config = dict(
    model='audio captioner',
    dataset='synthesised sound scenes: up to three everyday sounds over a background',
    train_examples=26041,
    time_shift_ms=100,
    n_mels=64,
    hop_length=320,
    input='log_mel',
    spec_augment=False,
    win_length=512,
    tokenizer='word',
    vocab_size=93,
    encoder_arch='resnet_bottleneck',
    encoder_norm='groupnorm',
    encoder_activation='silu',
    encoder_weight_standardization=False,
    encoder_depths=[4, 4, 4],
    encoder_kernel_size=3,
    encoder_stem='single',
    encoder_avg_pool_shortcut=False,
    encoder_widths=[256, 384, 576],
    fusion='cross_attention',
    label_smoothing=0.1,
    decoder_width=256,
    decoder_layers=12,
    decoder_norm='layernorm',
    decoder_norm_position='pre',
    decoder_activation='gelu',
    decoder_mlp_ratio=4,
    decoder_head_dim=64,
    decoder_fused_qkv=False,
    decoder_bias='none',
    decoder_qk_norm=False,
    decoder_parallel_block=False,
    decoder_inner_norm=False,
    decoder_drop_path=0.15,
    decoder_positions='learned',
    decoder_cross_attention_every=2,
    decoder_tie_embeddings=False,
    init='torch_default',
    residual_init='none',
    optimizer='soap',
    beta2=0.999,
    learning_rate=0.002,
    beta1=0.95,
    shampoo_beta=0.95,
    eps=1e-08,
    precondition_frequency=50,
    max_precond_dim=1024,
    one_sided=False,
    adamw_lr_other_params=0.0016,
    max_grad_norm=5.0,
    ema_decay=0.999,
    max_steps=5300,
    batch_size=256,
    epochs=52.1,
    lr_schedule='constant',
    warmup_steps=260,
    weight_decay=0.1,
    adamw_weight_decay_other_params=0.01,
)
Rows from block 8 of the text decoder of a small audio captioner, named by matrix and row number. Rows with one number belong to one neuron. Each number is 50 + 15 x the weight over its row's rms, rounded and kept within 0 to 99. All counts start at 0.
After each neuron's rows are labels from the 100 texts, of 14848, where the neuron reaches its highest value: "tokens" is the input token at the peak. Only what is clearly more common there than usual is listed. The data: synthesised sound scenes: up to three everyday sounds over a background.
# fc1: MLP up (decoder.blocks.8.mlp.fc1.weight, 1024x256), inputs 86-128
# fc2: MLP down (decoder.blocks.8.mlp.fc2.weight, 256x1024, transposed), outputs 86-128

fc1.737:77 62 41 47 09 36 63 45 87 62 39 21 53 28 75 42 27 57 42 37 67 48 40 52 28 58 44 73 67 54 47 39 66 35 17 73 31 76 53 49 39 58 47
fc2.737:58 26 38 31 51 63 74 37 66 43 64 51 62 40 54 44 42 60 65 56 43 40 15 48 50 38 84 58 43 52 43 71 14 23 50 15 80 57 71 54 35 61 42
tokens: "then"

fc1.75:73 44 41 57 39 21 48 63 58 88 61 44 38 76 45 48 16 41 61 19 51 79 46 60 33 59 58 53 57 50 49 05 66 40 45 68 62 46 24 39 58 32 23
fc2.75:26 63 43 26 85 39 69 29 49 38 32 67 57 44 32 71 66 49 55 58 46 21 65 69 65 41 48 53 49 41 40 58 37 51 56 33 56 53 67 31 55 68 73
tokens: "then"

fc1.28:75 86 37 16 25 52 68 44 54 43 17 50 47 27 53 43 54 39 43 46 37 63 45 68 64 63 67 44 52 45 56 69 61 40 34 80 29 68 50 49 48 78 57
fc2.28:41 56 50 53 42 36 53 41 28 45 47 49 47 49 52 43 38 45 74 63 48 34 54 22 57 54 53 49 49 71 35 69 57 83 65 52 59 52 54 31 73 52 58
tokens: "pink"

fc1.329:71 87 54 52 35 20 59 24 35 55 50 50 39 42 67 48 85 39 77 54 18 49 67 51 49 58 69 33 23 50 25 29 70 21 49 35 63 44 55 40 49 46 57
fc2.329:54 53 23 51 62 66 43 55 45 11 35 66 35 91 61 36 46 20 22 71 31 35 66 55 70 67 52 70 46 26 51 33 49 69 41 69 36 55 55 58 47 63 32
tokens: "<end>"; "ticking"

fc1.668:76 43 62 51 72 46 49 54 53 55 51 57 38 66 40 59 67 78 40 62 20 63 67 35 23 70 44 67 26 38 47 55 20 69 57 32 40 42 52 31 40 53 44
fc2.668:50 60 56 34 39 64 57 38 42 51 28 56 62 32 60 25 62 38 69 37 52 53 72 20 65 38 62 43 30 44 43 77 44 70 48 76 42 73 43 52 71 42 31
tokens: "then"

fc1.348:25 54 49 58 38 88 31 71 05 24 22 76 39 48 33 61 78 39 68 64 38 43 37 54 59 38 69 82 63 63 53 27 53 51 22 81 68 63 52 52 48 60 72
fc2.348:58 41 40 44 52 45 47 53 47 37 48 29 72 55 56 53 10 32 36 63 53 34 63 68 53 84 44 35 41 41 64 54 50 84 55 47 72 48 70 53 46 42 22
tokens: "then"; "thin"

fc1.103:34 57 64 39 33 52 43 40 42 69 40 56 56 47 36 54 53 35 70 71 66 67 59 33 36 63 32 55 59 11 58 74 63 51 48 92 75 41 54 42 64 54 64
fc2.103:25 48 60 30 41 31 50 66 63 39 34 72 18 70 40 41 42 34 56 77 53 66 46 29 60 67 39 58 32 38 49 40 52 67 71 94 51 47 43 51 63 67 51
tokens: "then"

fc1.196:71 56 85 38 40 72 28 19 79 50 18 56 40 45 58 59 27 51 73 52 76 63 36 43 74 67 53 40 70 61 72 51 29 48 27 84 64 59 26 28 72 46 38
fc2.196:51 40 18 49 67 57 54 82 24 49 55 61 34 37 59 31 60 49 25 71 48 27 66 36 50 37 50 61 50 56 55 54 38 65 52 45 69 52 62 63 30 45 48
tokens: "<end>"; "cleaner"

fc1.272:55 31 34 43 57 46 80 46 50 64 17 63 67 41 46 50 49 26 55 45 85 55 50 53 41 80 65 43 42 49 67 50 56 20 63 86 50 78 48 45 53 52 00
fc2.272:31 61 53 69 31 40 43 51 54 45 72 39 29 85 62 39 46 71 58 44 14 65 57 61 72 43 64 36 66 77 52 28 28 56 45 32 54 42 60 65 61 43 72
tokens: "with"; "then"

fc1.664:64 79 72 50 17 60 30 68 31 61 67 64 39 45 61 84 88 66 49 41 22 58 48 65 35 68 50 60 81 40 40 77 47 54 37 33 80 55 41 62 68 56 57
fc2.664:48 29 38 52 72 43 81 37 51 39 45 52 65 71 52 30 05 31 41 63 74 32 76 31 72 16 64 50 30 66 58 35 42 53 49 99 07 59 48 37 21 26 39
tokens: "room"

fc1.331:47 45 55 60 37 36 45 47 35 73 51 17 55 62 35 28 69 71 12 70 49 41 63 63 24 29 59 50 60 51 74 60 58 50 46 43 60 67 49 55 46 56 70
fc2.331:49 56 50 49 33 80 68 48 42 25 55 80 43 43 47 60 52 08 75 37 30 49 33 38 68 66 45 42 48 39 43 58 41 57 47 64 27 55 45 46 51 54 23
tokens: "with"; "<end>"

fc1.174:46 34 47 45 44 40 53 79 61 49 21 28 52 39 53 45 29 15 64 38 59 41 42 60 44 34 45 12 61 57 35 60 15 36 32 51 47 56 69 32 47 75 33
fc2.174:57 80 40 39 65 30 46 59 37 55 56 44 51 53 57 43 48 65 40 51 46 51 81 50 50 65 47 87 46 56 60 34 72 55 52 78 18 52 56 62 51 37 68
tokens: "room"; "glass"; "ticking"

fc1.290:61 58 26 52 49 65 73 64 55 51 22 76 70 63 36 71 50 41 60 57 47 44 56 55 49 29 21 55 45 32 60 59 70 35 91 48 15 63 51 60 83 54 57
fc2.290:36 52 83 34 41 45 58 54 44 62 46 47 49 51 66 62 58 63 21 76 84 60 48 57 58 81 39 29 80 33 30 56 36 42 52 52 63 36 60 58 19 51 47
tokens: "room"; "cleaner"; "buzz"; "rain"

fc1.656:40 29 30 88 57 47 27 64 55 34 36 77 87 68 39 47 48 38 65 35 59 32 46 20 52 34 58 32 81 75 49 43 50 33 32 45 42 55 33 55 33 44 42
fc2.656:54 47 69 41 47 39 74 36 50 53 40 44 09 27 64 44 47 38 45 54 80 41 51 83 65 88 38 75 42 33 57 55 28 52 66 51 65 40 51 42 41 41 63
tokens: "quiet"

fc1.46:78 58 61 39 43 71 66 60 45 32 37 35 36 67 68 56 57 39 68 53 56 35 49 37 59 47 48 53 65 51 30 60 33 31 29 30 61 20 60 74 82 52 57
fc2.46:45 48 30 64 57 47 45 38 60 69 74 57 50 43 39 42 54 51 44 74 73 44 45 49 22 79 57 22 48 58 81 41 46 63 72 63 50 87 54 59 30 56 39
tokens: "room"; "crickets"; "crackling"; "ticking"

fc1.420:51 37 28 34 61 84 89 27 41 59 44 42 61 53 47 42 53 49 46 44 41 25 44 46 49 30 64 33 47 71 30 40 48 49 63 40 48 33 40 45 48 94 70
fc2.420:55 63 77 48 46 04 45 67 57 47 58 41 73 43 45 69 30 45 43 63 67 55 65 51 52 44 44 62 52 32 74 64 59 72 44 44 34 57 57 45 61 33 21
tokens: "room"; "helicopter"; "cleaner"; "crickets"

fc1.21:51 55 69 56 27 54 33 61 26 62 47 78 60 51 62 45 41 59 31 46 31 31 56 73 19 50 44 45 69 53 56 24 30 75 70 77 56 50 75 65 67 35 59
fc2.21:54 41 43 33 40 32 62 24 71 38 42 28 64 50 78 80 59 46 66 52 60 53 31 31 30 43 56 47 48 42 27 55 66 32 59 26 58 56 42 55 29 55 22
tokens: "in"; "rain"; "crickets"

fc1.397:45 46 54 47 29 37 69 37 28 45 39 62 46 58 48 65 50 70 52 83 25 68 40 65 18 79 64 78 45 19 45 28 23 62 39 46 49 75 62 49 84 51 64
fc2.397:68 41 49 48 46 61 36 45 62 72 47 32 62 28 37 67 45 59 46 43 20 25 34 44 48 31 44 43 57 34 55 76 32 55 49 39 58 41 42 65 43 25 39
tokens: "in"

fc1.299:75 78 27 38 54 73 42 25 49 39 72 32 82 40 52 39 85 55 49 37 46 35 31 74 29 35 74 45 55 35 60 50 35 72 48 72 41 55 52 56 40 43 34
fc2.299:41 31 52 60 54 56 58 49 53 42 30 70 31 19 53 47 44 45 48 40 66 75 73 40 54 80 58 58 62 53 67 39 63 42 57 20 51 37 65 41 54 53 43
tokens: "in"; "a"; "then"

fc1.253:65 60 49 33 54 33 64 50 62 46 39 73 38 54 44 80 34 42 37 63 43 57 70 52 43 52 37 30 45 45 36 93 38 53 65 61 46 62 34 50 72 35 47
fc2.253:35 18 36 53 38 67 59 50 53 65 38 38 71 37 62 43 48 52 65 55 37 36 39 32 47 44 39 45 42 38 74 28 38 26 49 49 60 44 59 22 37 42 64
tokens: "room"; "over"

fc1.343:68 49 12 48 38 42 61 40 22 23 65 49 49 42 45 59 43 44 67 47 70 50 50 74 43 70 63 30 49 22 40 52 49 57 36 65 53 55 39 26 47 67 53
fc2.343:35 40 54 73 74 31 54 58 69 60 29 27 52 56 73 32 49 40 49 58 32 41 58 28 59 31 35 67 38 51 43 73 50 52 25 25 15 50 45 78 35 21 37
tokens: "pink"; "white"

fc1.686:47 39 54 64 46 29 34 56 34 59 28 50 67 27 54 31 49 58 52 46 34 60 27 52 56 50 34 77 40 62 32 60 30 40 63 58 37 58 69 38 64 69 60
fc2.686:51 45 50 56 27 47 49 51 56 46 25 33 53 36 38 44 60 37 56 67 60 61 36 39 46 45 70 36 39 64 37 06 18 43 50 37 72 40 99 72 27 44 43
tokens: "then"

fc1.378:41 44 29 44 49 41 23 44 57 43 30 76 32 59 48 00 39 33 66 46 49 43 44 33 29 57 38 36 57 48 55 50 67 57 65 43 42 64 39 67 43 63 46
fc2.378:37 41 25 19 43 47 66 47 57 31 50 32 52 51 47 54 79 57 33 47 58 61 45 41 50 50 51 69 79 76 23 42 62 59 46 40 39 47 34 33 56 41 53
tokens: "with"; "then"

fc1.755:32 48 64 93 00 51 61 64 56 50 37 43 39 19 62 65 42 33 32 47 54 53 49 63 80 66 30 49 39 52 53 55 42 63 33 39 72 34 41 55 37 38 55
fc2.755:50 52 33 30 73 56 52 40 49 80 59 81 63 71 45 54 46 70 56 24 43 58 30 38 05 43 59 58 91 54 55 51 56 41 58 67 46 54 57 69 49 57 55
tokens: "then"

fc1.302:71 56 58 56 62 20 75 58 62 45 75 32 51 66 54 35 78 36 46 43 59 63 19 28 28 51 43 61 51 34 47 42 68 58 54 41 41 75 53 41 31 43 29
fc2.302:63 56 62 48 42 74 70 62 69 22 41 61 49 62 19 45 37 43 47 71 46 30 57 47 60 48 59 73 61 64 45 52 45 50 56 40 50 44 40 62 38 50 31
tokens: "room"; "crickets"; "stream"

fc1.59:64 50 69 53 37 58 76 60 47 79 48 71 50 25 40 53 48 47 51 43 54 52 53 27 55 63 46 53 27 55 57 51 59 26 71 38 52 42 49 53 40 58 55
fc2.59:59 37 46 47 57 40 39 26 27 28 28 16 67 59 60 53 36 49 34 70 44 45 44 48 67 50 30 64 59 50 46 36 49 60 39 49 74 53 70 27 68 26 45
tokens: "with"